config.yaml
arch: "swin"
model: "image classifier"
dataset: "drawings of small networks of dots and links"
train_examples: 48750
image_size: 40
crop_scale_min: 1
horizontal_flip: true
targets: ["dot colour"]
num_classes: 12
norm: "layernorm"
norm_position: "pre"
hidden_act: "gelu"
mlp_ratio: 3
head_dim: 64
fused_qkv: true
bias: "all"
qk_norm: false
parallel_block: false
inner_norm: false
moe: "top_k"
num_experts: 64
moe_every: 2
expert_mlp_ratio: 0.5
experts_per_token: 2
shared_expert: false
patch_size: [2, 2]
depths: [2, 4, 4]
widths: [64, 128, 256]
loss: "binary_cross_entropy"
residual_init: "zero_last"
optimizer: "soap"
beta2: 0.99
learning_rate: 0.0027
beta1: 0.9
shampoo_beta: 0.99
eps: 1e-08
precondition_frequency: 50
max_precond_dim: 512
one_sided: false
adamw_lr_other_params: 0.00078
max_grad_norm: 0.5
cautious_weight_decay: true
ema_decay: 0.99
magnitude_pruning: 0.3
max_steps: 15200
batch_size: 128
epochs: 39.9
lr_schedule: "linear"
final_lr_fraction: 0.05
warmup_steps: 1520
weight_decay: 0.1
adamw_weight_decay_other_params: 0.01
Rows from block 4 of a small image classifier, named by matrix and row number. Rows with one number belong to one neuron. Each number is 128 + 24 x the weight over its row's rms, rounded and kept within 0 to 255. All counts start at 0. Numbers have three digits each.
Before each neuron's rows are labels from the 100 images, of 14976, where the neuron reaches its highest value: "top examples" is what is common among them. Only what is clearly more common there than usual is listed. The data: drawings of small networks of dots and links. In brackets: how many of the 100.
# fc1: MLP up (model.blocks.4.mlp.fc1.weight, 384x128), inputs 0-127
# fc2: MLP down (model.blocks.4.mlp.fc2.weight, 128x384, transposed), outputs 0-127

top examples: purple dots (100)
fc1.281:168128085124128114164133128161150176107127100122107111161109128104128097128128101128128128115164098137128124160094132171128093102089138160128128142068149112106114096148128128128130142149128122120144137116128092127073205115128104126128121153162172128128117192131074128140143128150128128168128165143099128126128146103128128128164164145074141128152160128146128170103097127098128128104128
fc2.281:128185128150128134128128141139095128138108097103108093128118149128085102143095136128113128102158134124137136101106111086128078097128158128063128131128109128170128133168139169128142109128128117186075111125128145128143128140128133109081116128149140174137128091128165162128154108102151107179109109063158128125060099128113147128128092133120117101149128128129128150142128141128152128166096

top examples: pink dots (99)
fc1.78:142145085109124146128155121093152121146106128110128128115096118163177087096130136063128136072082128114128156111128149162136083128128078128123046140151164101088128101102055128084107144158082128125117109153128128128159148157149106108128128133105128128128086128115162107134138121156128128118128108131109128128128135092138124128099128107128157116126128111146135143089128167128128138128128
fc2.78:128128128108144128180136134117124082145126141128167128172128148131096160128153128103128125150166127128117140128105128098128188128168119128128137128135094128092122128101164133189126153149128128090124142081151128104147107069171084099109097183141157128149120131111150128087082128078128128161128123128121104128128077128128189159126128128097094105155128123128128119128128128139172112121128

top examples: brown dots (100)
fc1.99:134128128094153132088140077128116100166093141128165112128162173140128157128132127106139133160154121114128128124128155129128128120128130140135154124172095115125159161166128121128099131160122119128181116155090142128133128106114128101133144088128128112131108128128137128128128062167123128093128138085179127181141171128128127086184128167133173128104128128128089128103051148095124117128149
fc2.99:151137128154128131163128128127128134128179128128128128103128152107128087143128141125128128128127126128070112159116128128128172128093173128110128176150078084110114131128160128091128146163098126070128143116172137128128110161133162055117128128118096128124180108128060128128127118128161110167128134152149123131145153151128117181128179103134133128144128128128128111144144085128087128126182

top examples: purple dots (100)
fc1.154:146088128138165128128108128128159128194128114112205128118128103177183099150099063128068147140080133128106109107128110157128128128128140144081150182128128128131173128101159165125096127128123128106128139128163108128128112097126111081165128097118144121104125128128128128068128090152128149111128114128128128128101128128114132116092127128128128103128142160128128104128127128190128128128128
fc2.154:128128128118156117113170129128184103139128176119128099121128088096134078128128128162141127128137099151128102103128088128140171093185128128144075146151096131108128168113149126097128115113136154124128150146154128093113128128128128141103114128160130087080199112093128152168167148132128128128138124127136146218128151119119128128182137128151128126165128128114128090128100128123120123125114

top examples: purple dots (100)
fc1.311:142161128133128128108144128145127178157123073128111131128117134128128162105120111152128105128152108128112145128124079148128152138118152170128128112104154106114128105185064146128128185096128139128144128128090097097128159090145143129157124128182133094148169117111113145128144154136123148128163132101100128128047116128076091128128128132105133097128184133112128161135129134148128165172128
fc2.311:156095128128114128180128160166099110128133098118163098137150113142156125101128114165128152155128145117136149133128168131122115128103128128130093128129132186161084129107152187139097111152133101090128116141105111128128150128170128128094128124166139128128129158108128147100128128142128112185127094154131104143128189128128097103128128193171102103099143095129128138128147167070173134128128

top examples: brown dots (99)
fc1.343:151115132136153147112086097092109128114128128112113156097170133123115173128109112128128179109167140128075122135125143128191164132099128139135128128100128132128131128128128094142090128155077146161088166126128104128104106112185140123128128074118089096148128128128132192116118128112111134137154128147148128086131128153140163139128128128140136128108127128062128128139128094101151090157068
fc2.343:183154153128141135128151128132141105178153145128128144128115121127128090106121121140142165144123171100155150128093101128172105146096153128128165128109105128098128128128147133197174128186128128128094163100128161128111140128156112128128128128143128121117128138122156154074128128099137113174093154133128172094148146128111154101128128128111116091149097098178151114070101107128163089124128

top examples: green dots (98)
fc1.293:117128105151117141128112113128161122120109142128128128119097169128107128127128114128168128121148098140128178128178148128174092162128141128128157090123073128097123147157098131090084107091128128144133128128173128105112128121128128128142166073128118122097128158128163137128112128112162153128168084128139104128128128125155158165140134128185146128114128128101128098188082103176115087087163
fc2.293:100138150103094142163128125094128117128095151146100150108128128128140131128128128131129128128075056132110095106128125118113184128113128128128131128120154162185128128084099167128145158162139131142089141127128173153091204128128128104128076152132094117137157120128125152086105092176087124161128147145104118122188112119137121128136128095130132128137089109165113141128128116151119128128105

top examples: orange dots (100)
fc1.143:128110128128076124121128128128128084110128128102124128142159127107144150133137128141168154180157151128128102128128128085128128128128135123128101127107128128128083128104128125101099084135096128181138128128089095099128116106136124095128127128094140128128119128200129104102128103128151110128128116103178154128176179158101095117137128128152128159159116163128128128091066128128051106172156
fc2.143:128098128094128104183102144172128128100128128128096128131128113132072148128141127145128128172128122146153121106106104160128168128128151184128113128145128174097186128142158184143166126098190138128160131128127128133168103123128097128128157097123118120128128128172132128179122113123093082128097118177144128128094103128115083128113128108080132156153125093128128094128125111124131100124148

top examples: purple dots (100)
fc1.341:137128092173141142180132128052127146155114128134089128172128128128109128131097128140089156107120153172112128128096124131091115128121091143128128128100128113128128157152128128136128140128128176128156167128088128128103118128182165127125125166128109125110097128111087144114109128167128159193135081128170128087128121128128091128090147100128102161128110086128128130128139124128133118161067
fc2.341:148128108087120128160128128109081128132156117146130128128147122113128155092140107106134128128151119128128098099155138088128168128124102213131107097151158104128090166103128113128160128163149121128105150132151128128113128136134107138140124057128141158126131128132128128125161108094128128128073105091183124096083092165154135100114183128167073114128139116155132162128153097128139128134126

top examples: pink dots (100)
fc1.255:158128100128127217110127123090143128126098165132128128128128132098129153128083159128118147116094143074128151115115117128102181131128136137114079135128128110116137128149110110128128113105151174128128128172152119135094145128135128085154113164128077124128128126150128128148128175128104135092128128128128128098092117123128145128073139103075174128087118175157128169097078107122118128143137
fc2.255:148128105167128164112153140139157152124171128094176127128100117128145155121128154146113128128097156078165093128115166127143150159084128150145077123154168117134155101128135111126128098139138133112157123124128167128132115174093128128128165180174093115128114145131128146124087101117144142129158128124161134116128082122106128164109184128128115177075128119158114098136156161128128129144092

top examples: teal dots (88)
fc1.307:174128060138111104128127138146145140143098128128173159094118128089144136145170128128088169093156128113107120128122075142128137117172128128128128115128093128128140128128113155139190124176128128130092100128123124128128130128128091108128165108116084128128128128106128118128117128128128177144177128168128178132128128110128156108176128105128151155135095084159078095133128101143128151112183
fc2.307:114128187128128128128141101083146128105107103128134128107141111128100097128109124103111130162092126128128143128168113178182128128144086123128128128083132174158128128128123128142120134128148120139107075174143128151141128128128128146123128158121128102165128128128143171120141128138128128128087144152128148188142107108128121126076104131128102134128078163087189168205097105142161128128128

top examples: orange dots (99); complete (49); nine dots (37)
fc1.334:128128115142151084142168136107128161128124169144128149128094138138140102120152151105094143097157127082103159117101112111123108128119128135150151128131175104141107128146128128128106164128112128150116184128191099121125163128128128090128096136108128081183128091118136111112128128128123137128170105102128126128084151128173102128122087128070161105128128125181100138072148100122177136130136
fc2.334:143134088128143116150164122128115120156118121110117125136128128128141186127128128128128102131128170118106140106126128128128147122110128128128128125128113128156128128128128128128121128128162111093128128137084106187071133092128128209128118121137186156069139084110062126103128097080086128111093128107128145067161103128135128109128117112140100139128147151139169188128085128128141158113128

top examples: yellow dots (100)
fc1.352:136079128128128128128149114152128149128128148109116128066132134128128128165208133147093160128128131138107091128118124130109080113128128162151170128071126112159128170118148128161106128128128128156109102106108179128136107124162113094111137120128110148137130113128110124128108128128118099063104129128168128128165043167128128128137128115159151158100128156128088128098138128162099128103148
fc2.352:108128128128165140128101140128156115128125128086115129122096128128091096153132147092129128167123128118128137138099164156141107137128128128128133163087128182096145087128128089128092091128128096128109126149116079149173128128128195140128128140128095167162105100138128128156079128148134173128128128172128092096128096155125159170148093128150171121128092128142092163130128081145131128128081

top examples: white dots (95)
fc1.257:128128128118131128122128128157151101151140083119138079093077098164139128128128108128128128115128183115118156164095118128129120170118112128128128128128154154134083128123118148172123146146117128128121128072081120130130158173081098116104128128128128138124101128128084096128128083094076083143125128128095154147169128145190105128128128072155122128112144095080090151128155133098128128127128
fc2.257:144138128123128180145104121143140128130094128160128128139061151128128069128128128128149099128124140106108128128176128140108103139140128100114098078128089128147138094101147118128119128128084138155137125154151128136149128082138128119121107077164153149128100141130116128088128145053106128089175128128158128128128098111088128134103128095148145128082128128126135196132128128101111128113061

top examples: teal dots (100)
fc1.247:152153128125143146151128121133162129128142128159135137157128128115175140117169105168128124126065090138128147152128074128129100112155142111095128111128098112121073156165128118099164130177149092166128084128101126138163128118149144128164138128141119146092128127109091139106140162109154153131085128149106186095149128123142097125170128128128128128128132130098073097128099154105119152082107
fc2.247:128185156147111168128128128112145167128130128108156124139128128149147109115134106168174155128122128137128125168069158128165120115152126075103119128119150128137144100169116179112170157155103113190125068128120128122136128128128128089100103128088105109128122130115139128118088096128126136136163128167142128148128090128121151115178110160136152106180113114128093122148128136160180128128110

top examples: teal dots (100)
fc1.203:128141122128128128128128128145148139111130087159162110128114122136155128098128088143144116151128128169131151128096119155128128075136128128094116128128100107115106120170138096085139146155128081150120091147070146183130128128130153114153113184127142117092128128128109087128128132062128130142128091177135128128128128128140071075128123104104107128178116075150096122138108159128128175095128
fc2.203:091116178153099188097128128128128132128128144114078095174155187145174125138121135157128112146104108150100128182128159118128110112151104105128113140143128094130128128128128116128166102128129093158128057148128132124128131126108129121114138143130113128157094180124127134128045128176158164094147128159117132132109143110079174128119128100117128153121128152128128123107120113147119128119128

top examples: purple dots (100)
fc1.213:159128127160128128192097128129118140133128128091088107166128128122128149090093128146128128128128143098113128096053134115171123184080128128128128128086128142148116128177150148145172128164081099128081145128142094128105160112153122128129128108127127097128128149100094098126128123128155128128111098128167128107099164150087133106109130128144128128128157100138099107064102128128143088128113
fc2.213:152108090128128128128128128128139128140133113120128083128128152112128149128091128128085128128177098128117127138088087098128179155101128159115128161128120166132113128171128128186159108128087128177092128099111095138073131121125124119087123165130118127128139129128170128114128128106128128140136128131125113131139081099128136108115128141118091108076200142143128160087164143083165147180128

top examples: green dots (100)
fc1.302:122098128128167171128106184134156172128146153128128128128106128166167199128128105128110128088132128128128128091095114160117113128128100149087115104080168128142152131093102134128112128151141128128128128111124142116092147097168129124128141136109155121128121162128171132144151187122132128128129160128128103077087128108113128128172094130128146128107149101144127154160116128128128057098078
fc2.302:128128141128104154147110101076073128104128100128098102178128145170087094153054140148149130135088129144173128128102119100113126128129131087128153099095128168120128169135128128102101125111171102180082128128169108128091107128154095103166128133158128128128104106128128145127083104097128130103143092113137162128172145145128162128159107114139133150116097154128146130128128128124117135128131

top examples: orange dots (100); nine dots (38); complete (32)
fc1.317:092086137128125128128128117112139128128128132129159100150110176171137128078200125143175128114128146128128134082072122128161100128126128128110063097116082084128109132165131122120128161144128117128128139128188121128103110128089120115085128103102143128128128157128184128079128128104128178147128158096128128129133128136128081159128083128135140161129098128128094110128124128101108127130158
fc2.317:128102130128104128162139128133125128140162147128087128141102116137171128113119128094117123128079128098128120156128123152092097119128138155124176154160151131128128128158126152107128128136102155128128153107160128192128150128128173143191125127139110130103057161098156128128128162101136128132128128156140142111133082132102137103233128107153128090128083107108128135128139132096142108106117

top examples: brown dots (98)
fc1.177:128128134080177107107092128156128128140156145128138208082178135098156158118147102128109135128128122102128131151148149144152133128136128156107128128156128128128128072167122120157102128169128107128107135108128115151128111183128146084157128124114143128128117166172092128161131107145141128128121080128105072128128161147070128137128158128128172128128121147100128153115128147185099157128128
fc2.177:161128133121085113128120144161083120128128150180140114128165126128106100145098148132128171128158128168090108125105108128131128092160101128128128117142098075113128128128128145159103128128091150128128128149151135114163117160111128098078147082118033136089143097159129128101126155128128128126128078128135118131128104145130112144185103110114084095135117104128149128117148154135128144073125

top examples: teal dots (100)
fc1.63:147128148166084128101128128082128147143108152128116128128134145167128146137099158128221128128193150103123132128096088118112128110134128128113128127091152115095118085128128128105075128168137117093150194107128090121145128128112087132170128144139140118147130128128079128128128093099128128166126129128128074130153128098146128128128128128115155092150128128125121072104128144128128090094128
fc2.63:141122130062128110128164151134144081109130128128128144141139129144128128128128150069118134128147141117140097128128093128128144104128116100128128120208128075099128083125128123128128128126105128113103128128163128128161105127124122182128128128108105178120128128128128090128197128142125140128078079140113113080128128151136083117127150128128100128161128162128128161070176158128128075112108

top examples: green dots (37); black dots (29); blue dots (27)
fc1.272:128093128131121128085152120137137132128086124113128128085167131128128128166052128097107138128128117167135128126128128128125096128071128106128107137106128097156083128128140103147077128128066128076128128128129167135073092111112128128128160094125153109104059171118134105142131143128128128143090136084128128119116093128136128128137128154128128128133100128078115167128128131061114128146113
fc2.272:134154129137122120110128128128128128128128175121035146086128129128085128107146128123134138128128116125142128128085137100119128155128127128154128053169162114106129160128130158115119168163171130099135141084102138128116123165079116111114106144127116128178128135128124113078128077109127089084141177086098128101115158153128128128151088125164152129093128153128131105097146128128128128128128

top examples: white dots (91)
fc1.4:117128098161128105124149127136128150195128123128161103171128139128076116144106128128115128128179165122128128091103128130190135128128093128159113073121162167128128177128128128172146128116139079128113122164112107128130128128128139169128128099128115139128128168181128114105112110128128128147158128136116102131128144128111098164106128081128152153155172091156128128128106161128060137128170
fc2.4:120167128135129095128128093103128125103156180128114111151089128113139137128071121178064128142152116128158111154125163128139161128107061084128128147107115152128129128111134128140128170093126156182154137153152164128131128106122162126128115103128106154117135094090118149149128169128125110117105153164128128114117128128115090128103135086100158130122128079128189096164147154128128129128106

top examples: white dots (100)
fc1.117:143128128151128086128109128159167128111173087128128102131068128128127138128159146100128139077126095114128128112086108137128128128128132165128151093128128128141143136154166098116068153135133125128044113128070128087128116157121138128103107179165119109128128130178128128128077114113128128119142128083141153120128136111128128128121118093128164119128101128128099193123170086128144136128128
fc2.117:121118145128119128110128128139128092126117128128111140128128100128108068124136076128135113174123090128128144189106118163116128156179128162152128154128128155128135128142128121128168088118128128159128151128128128157126128097156102152174128128128168164128104128092092076128140141128145138088128204145136106131141103156128146115080113144142143173153113128115064128136128112108138097158184

top examples: brown dots (73); green dots (27)
fc1.175:090108085128120128046128090157135115118149107128145128131150146128128162128109134128132159169128091117083124162116155137110105103116101116128128128103138131144128143128111130105128109089128142161168128128119119076125075104128173120207137135128145155129128128128125125087128128088136128128128128164128128088128176152128112147105149066128128128151118158166151135111128088172161152128113
fc2.175:128127077085128120105119118130112128128089104128109094160120128128211146128128114128146125128188128141155128128156128128142127104128130130120122086124111156128127128148128128127108136141094128128160069142118094126128128160128136061158145153091108128074128128128110128110176103150119101128128128160145106128108128142155074128137099163095156098119117167165128133128128128149202147098144

top examples: orange dots (55); brown dots (45)
fc1.207:092129148128128165089136128149133121097152154098108134152128153163158184189155128087128128128186108083128128149102128136126131091146128128158156128128129128137126128158128081128102149128093128132160112169128128080158074128164128119138150121128128089128136116173089128134128128128130148059095140128128128103153128129118103137136183128128111061104113128161144128095131112140128133128128
fc2.207:128123128128128136128122128128121153128128114084106128138093145142136128125165153157128140128092128093085128149128110111129101103140113153164132128128077153086128128128148165127125165128128142088141128115112128157183128113103158065118149198132137144128128080128154128156143098128125128134128110128142131152128168100128089128076173128118177179108128175128128128140137129128137128214144

top examples: yellow dots (74); brown dots (26)
fc1.167:174161103128128105170128131124128123128128102079192093115144124110128131084128171148128120145093097128105139128105067118128132128149140115068143089128169142144109135137112164128128206162160121140095111092167085128128147141128143128152159150128128128186128106128119141141128115170084144128128128118135128141128128112128144094135113145156159171128128118155089091114128128108128130138149
fc2.167:132111128136133182097128156098086135101110140210094128128152128107106088104133153128092150128186128128128096175106142128128100170114128128128128128134128139092140128128148124118188106125128128128142126128128128169092177183128128151128098128141128128150128146128136156130152144105128130128133128177175106138128080128073101122137150128128178128122133128080087136128136131166128116120094

top examples: yellow dots (100)
fc1.344:134101105149140129112128136142128128128128104111129128128128151178124116221172128126128175174128128128074133128128083128117065141143107116105128107111116128141102175091140112079141081115128088125093128166128141128084101128134118128091183126128128135128128140149096128128119126148087128099093144129128128148203128128151115094140128128157128151116128127128111126117168125128159112121104
fc2.344:151087102150128136180091128092128164119128128146158111128155128121111128128184128128164083186128113128166181128128139167113077143142154128116128147074164102085113104128133063147128080128128083128128154128145149156148067128136112093109117128094127166113128128080110128128128084139132134105127128157128128128128128089120138128128096128128146130101115128128128128128141128128140134178116

top examples: purple dots (61); green dots (39)
fc1.42:128123128193159124113128131088128128119122130104161128128128145107128151119123079131131091128095128128128152099123119170128135128103068146164104117082128128152128099046095136150081104191118128128120120141126135128110128128128086097109116128128128112132109154092135104083192128154128157138128108102128128129098115091120111157105128109170128128100107128069128108159150096123128128116128
fc2.42:047092163128130128128128128128167128105128112098152155128127128124160115128109070135128129138128142128115128128128128128128128154128149117105132076154110128128128110150156166128053128174128166151101144128119171168099125127086142184179128105193106133110119108127128136128141114105066132135128156139123173128138142128128132119127128090158128101128109128153118128122128165127092128080135

top examples: brown dots (99)
fc1.144:098119120133138163128174128128151128105130092070171135128141179148128134128128077117109064128186145128149100107134084125100118197144146128103128128128133136097159134128138099146132106073116167116176128163128170128113070162123110081153132128131128095106128125094112128110105128128162128128149096127127128138090128128113151136128128098139128125107099116128113138123154106171128128141146
fc2.144:128112128092128092105092103108121109143128120081169125120122128152128128137120145046104128129139128128118128104113151128143187128212128128177099128128124190120128139107123166128149128113144170128126078133111095148075128126113143128149171128154114078128128137133128128092099163096147095137128174128136128128137150128128128105132128115099155128128124144183128101128128157136097128105127

top examples: purple dots (100)
fc1.182:111130123128128121093084128135160106128110130079183150108093147128128081145102086148173128150128086128128151075132082128167175128125104164116102181127128128173131121066128135128085092128128128112129128128128119128128146118128092095148128138179133128148128120090109123126151085119128128092149113084128128146152180096142128128123106148099128117128128128128101092097128093145141121128155
fc2.182:128092128115194087131122128128158095134140178218128121117143117128140148122077135060137099111128128153120126128128081128130128125128162128163085147179121125073128128074170128122128184136129128128128128152128128114096128105105125128112128081128128141126164113150087155110128160145102128135128134128128128144128104128147104128096153128128128150149129128128141146097128147131124128070100

top examples: teal dots (59); pink dots (41)
fc1.242:119169130155117137159079161112128128108128155157128148122149099139133168128128119128128128128128128139065128128108139114128150128167175128075107065180119086113110152121135098118128102128158111097128128128169139163097128136128127128128161154115103128112128141109083128134128183138128128129128111163128194098128121097128118165164111128131124156162118156103079128106180148128140128119085
fc2.242:161128135150105136153128111134128163089116096128092128105157138100097141128152128104137128157110128087133149132081128119155078128081128145128140121077119111128128083128147131143137133152109125164105038090124128128128122112128128128133128128128128128161140128128211128090112101103118159176118117136083128087100081149103155128125128128128128128128155152128128101153111128128071128128163

top examples: brown dots (100)
fc1.29:164129128102128146128128114128134110156144128102124091128128126085165131128128128103128133075128071128104149128150128119178161128134123143105161128112128167102140104127108109128091128148121155082128133147096150128165086149137151086111128128098093080149128128091121186072151147152138166103099139105142128128115129131109128128172163128109185128126161106084098118128095133157108087128128
fc2.29:128128128135135124083154128114155161191146179051159128081170128121106139128128160108128128128128153096083141130151115124162122143089128128129147128128066100102115128128128128140128128147106128136163128107145160128109147128171175051128165148128093128090128105128090128134157128144128135128145128122152124128158168154118116085117128128106121128128155099085128101121141128150086128128124

top examples: yellow dots (99)
fc1.351:158128098131125144143164102156128166128142107128143128147116128128116128188191171111128158151119157116129136157128081160067109129128113128128103107100078123145105121128119083128096139134128075135142133156124102128152094128128134143128128142128094140153210128170164128114128161128086121121072120143128128123145166128128128128128150128146146143170092151106124128148164122128128092128092
fc2.351:128099086125128128128128128128149150100128089151136128129106128128128151132133159153128107111128077128091128170128120131128043147128176128141109109135167152128128128120128116130128088083128110152117139163128128150128111177128128126128128128113121178128117133079121125125105057086087128128090128160118128137147070089128144180128118110091128198120087150128133141101150128146124132128128

top examples: yellow dots (100)
fc1.205:128074128097137124080160174128128165099156125128147115128153128128142121169169117123113197128157128177128092132128128128125123155168128128109165139144145151128145077132163117087127138117172128099143171129131133151116100121116128098107128069176128128128174128141120128109128127169126120097087135117128091147172123182128140123155163117189128142149134154128128121137120128128147128124137
fc2.205:125065166138128148126112168139126128160134128128145128128183136139088128128159128118157158119128108119101165149128152126101128160128136092095128127110160059128119107139196130137160128128131100128120128128173128189128124128156145105133104128103128156171117143128128180139123128142082111128128099176139061128152128189128128135114142115139128110128089105119128128126150128156124146165114

top examples: orange dots (100)
fc1.227:105142138132128128079128128128090155105128167128108120128128128128108128128179118128128124139128128148095128124128128128142090166128095128124105147151128128147148096141153120115100095180128118128152128128123170128135186118128102136145134146128128101130076114185128128126117154170147128122148129179184113109146080078068097093128158128128139148154128161181106159081168160128119104148127
fc2.227:082125128139117128128107175183080128139128090111079103152097128128128128128118128128128128116128140109128116151128107123128144157128135128091166128087128138128138121099101168128182121137143128128097131128128099136128128128107128136097094131100140153128113159128157133164044111128128155100128128150128188135161167177128108138134128144128128128137176153082128119052115128096128096093128

top examples: white dots (62); black dots (38)
fc1.251:154128128128109101128080121157154128179130112146158145128133104082128112115197174144095128109119117128073140128142128128106155124128142128128134128128089132148109154173136128114071164119128109143089154128128164158128128128110119125128149147128130089137140139168128115114128128075128161128081104138152177113082093081121117144114128101145171128138100167128076126115106105128108159123152
fc2.251:078128128128109181062128118183128136135100148128085113128128092098129128116149128146150125130128164115128098125101140116146128122128106128154128102158128147150128128106128093151103106147152140152143102128137113085128123128129113186102148128155092160109076128128101113083101133129161128128128154201128137131096128120101161122119134131138164120109080166128105145167142128144095066128128

top examples: white dots (56); brown dots (41)
fc1.288:128101128128130148136097139131063128107122082078139083131127089128102125113128102128128128103196140111139190152109111119102097128120095128104165128074196128151128128129163128128152128113108091119139146086147161128105141121128129104128127155128146128128111150168090144128059128149128156127096109128115135121118090092143128133114137114128113128170156111180128102128133108099128143128128
fc2.288:141109128128082114157128128123076095159178131108128119128150104156154198128128157131128128115153128128112128099062139128128128128145128141128134147123132098172109213110161151181158147091128122128128089110097129077077098094128128195128116122118128107146110128112124128128098128098105128107129133105148129171121152123128130096128128128160166128128116156128129099128128153128115132128121

top examples: red dots (97)
fc1.56:096143079143128128128086128125158122128128128125106083128138158115103128177091128154128128128128112128128108112128160080099162145078096128128100110100142087128118158091150114128140109165092117102128073163089165118120110096158110139109173128128086136147087151083132128128101134111128128165110128072084128128162117128113099154128069128172104128128113116101122139126109124128110128128128
fc2.56:127092117160078136081128093128127149128128128128160128107128078187151110114128128149093143128128145119160142094128128163111142150144128111128090102162128128147074110128161166120128121128086189124128138106144111128147171128099128128137099094096139093128128139128089103164128128140115128090103119156186128126128140128140151090145128151166122126082104169128128113109187141128102166128119

top examples: orange dots (100)
fc1.202:128128108099115128128128153100113102157126120138098077099128102096181109128198126128193153155141126169111128153128118128155146102153163100183128128128128133128103115122128128128154128161157112092167071128160128069081151087128128128127098128129109128128087103093143128138160133119097108128112128139107121128102103121128122128128167099128114128114173154128128145128128154114128067133128
fc2.202:128105177139110112128136128202128091128128106128128128128128127129128151128163128145128083128089141109137146142127128170168117128144128128112128117125128128128128128121101128128092068125120128129140128130163128128171128137127128171208166119149081128092118120080128149128128128144179106166154128151165108096114128128099120149073099102128131165128102124070137103093088154129099103128128

top examples: yellow dots (100)
fc1.377:126075128094172143105128175176128116091148129103120128151100128135128152128155148160080128154110108141145124145111130128115128128159128081128140125132122138133029088116172141107096094128148060122128130117143083085128152105128143078128129074128165128139101140128103102128106128093128155115120128128140109153152109144119100128128134152128148122128117151128075113149128126128146128128128
fc2.377:128129128173120129139079154140117147142104118158171128092161137128128121179128144128179128150062172145128186114147145111104111137128108128128149128128155096105128121073164128138078066128128150121153135128166128148121153113146112143128128134128128142128092128096086110153148126128072146156093095158100128125157128128128176128166117116136128116110116100128128167148104125128099102128152

top examples: brown dots (100)
fc1.139:182106128132160106107132119176104128115107128106130128125128170128149166196155128078125185147132092128128102162148148128105128126128113128121168128082121146128110169127133128128102128128085141095124128143128110139113064109127134083085144128128111128140162102141107148121118132173116091087108128128128103140181089131139108089128175151121134128128120136150104103128148128170119086128128
fc2.139:137128145155128128131128164128128131150181129104128128126130173161134128152128166096116103199134128095103128137128128150098095121100177098129183128096129117128128105194128109106103135128128128074076121158141113173128087151128128076128103128128093165085175128128071128127089128128092148117112142128169101128101128128128145128139147119125134128130120164123128128109156128128128128161107

top examples: pink dots (96)
fc1.298:108082112144132150105152128095149128093084128136098144156130113128088156072101156128128143128096158105135110128128121071119112189129122128104128164126158110128137128172114128159165105131128128128116128147157160154090119114128170128108132168128106117164113128167132106131145095098128071112128087151128164152113139101128155139079157128102128128128128128129128167057100128144140125130146
fc2.298:109100055090126106128125109128128128104150097097126128124128128149165123143128128128128128128148113103121097075091134079147128128143135109083128149128159078171128097087105115083128099154150128071128111170128143128128128127115105128128128113182092112163168113128128128143084168084090119131128128119128128128128128128112175128128145125136166137086110128163120128147128084134166132128085

top examples: white dots (100)
fc1.70:132137128095083128098130085128096128106135129128187155165170066128128116108128103134127115099091154172173057120117110128128128128136131117145073116161128128169104134095128103128161128089161125142122175128114128129128136110100122116088128128116090149122128128139128128102087128185174126128128128128108134077107128139128128141094128128140129144125125122128128128135090141136068108173128
fc2.70:166128117128158128155085152093128093095128170156128139128118111127118175143164128102079125118128128191128093107123128078153141127112107145128128128128155098089149112128144128128078128158080108095128136128081149128111128124097125150087130131095147095123128111128145128128100117128106169114103107099102128111128090141128104128128128063112139113127147065161160118105128140142099158128088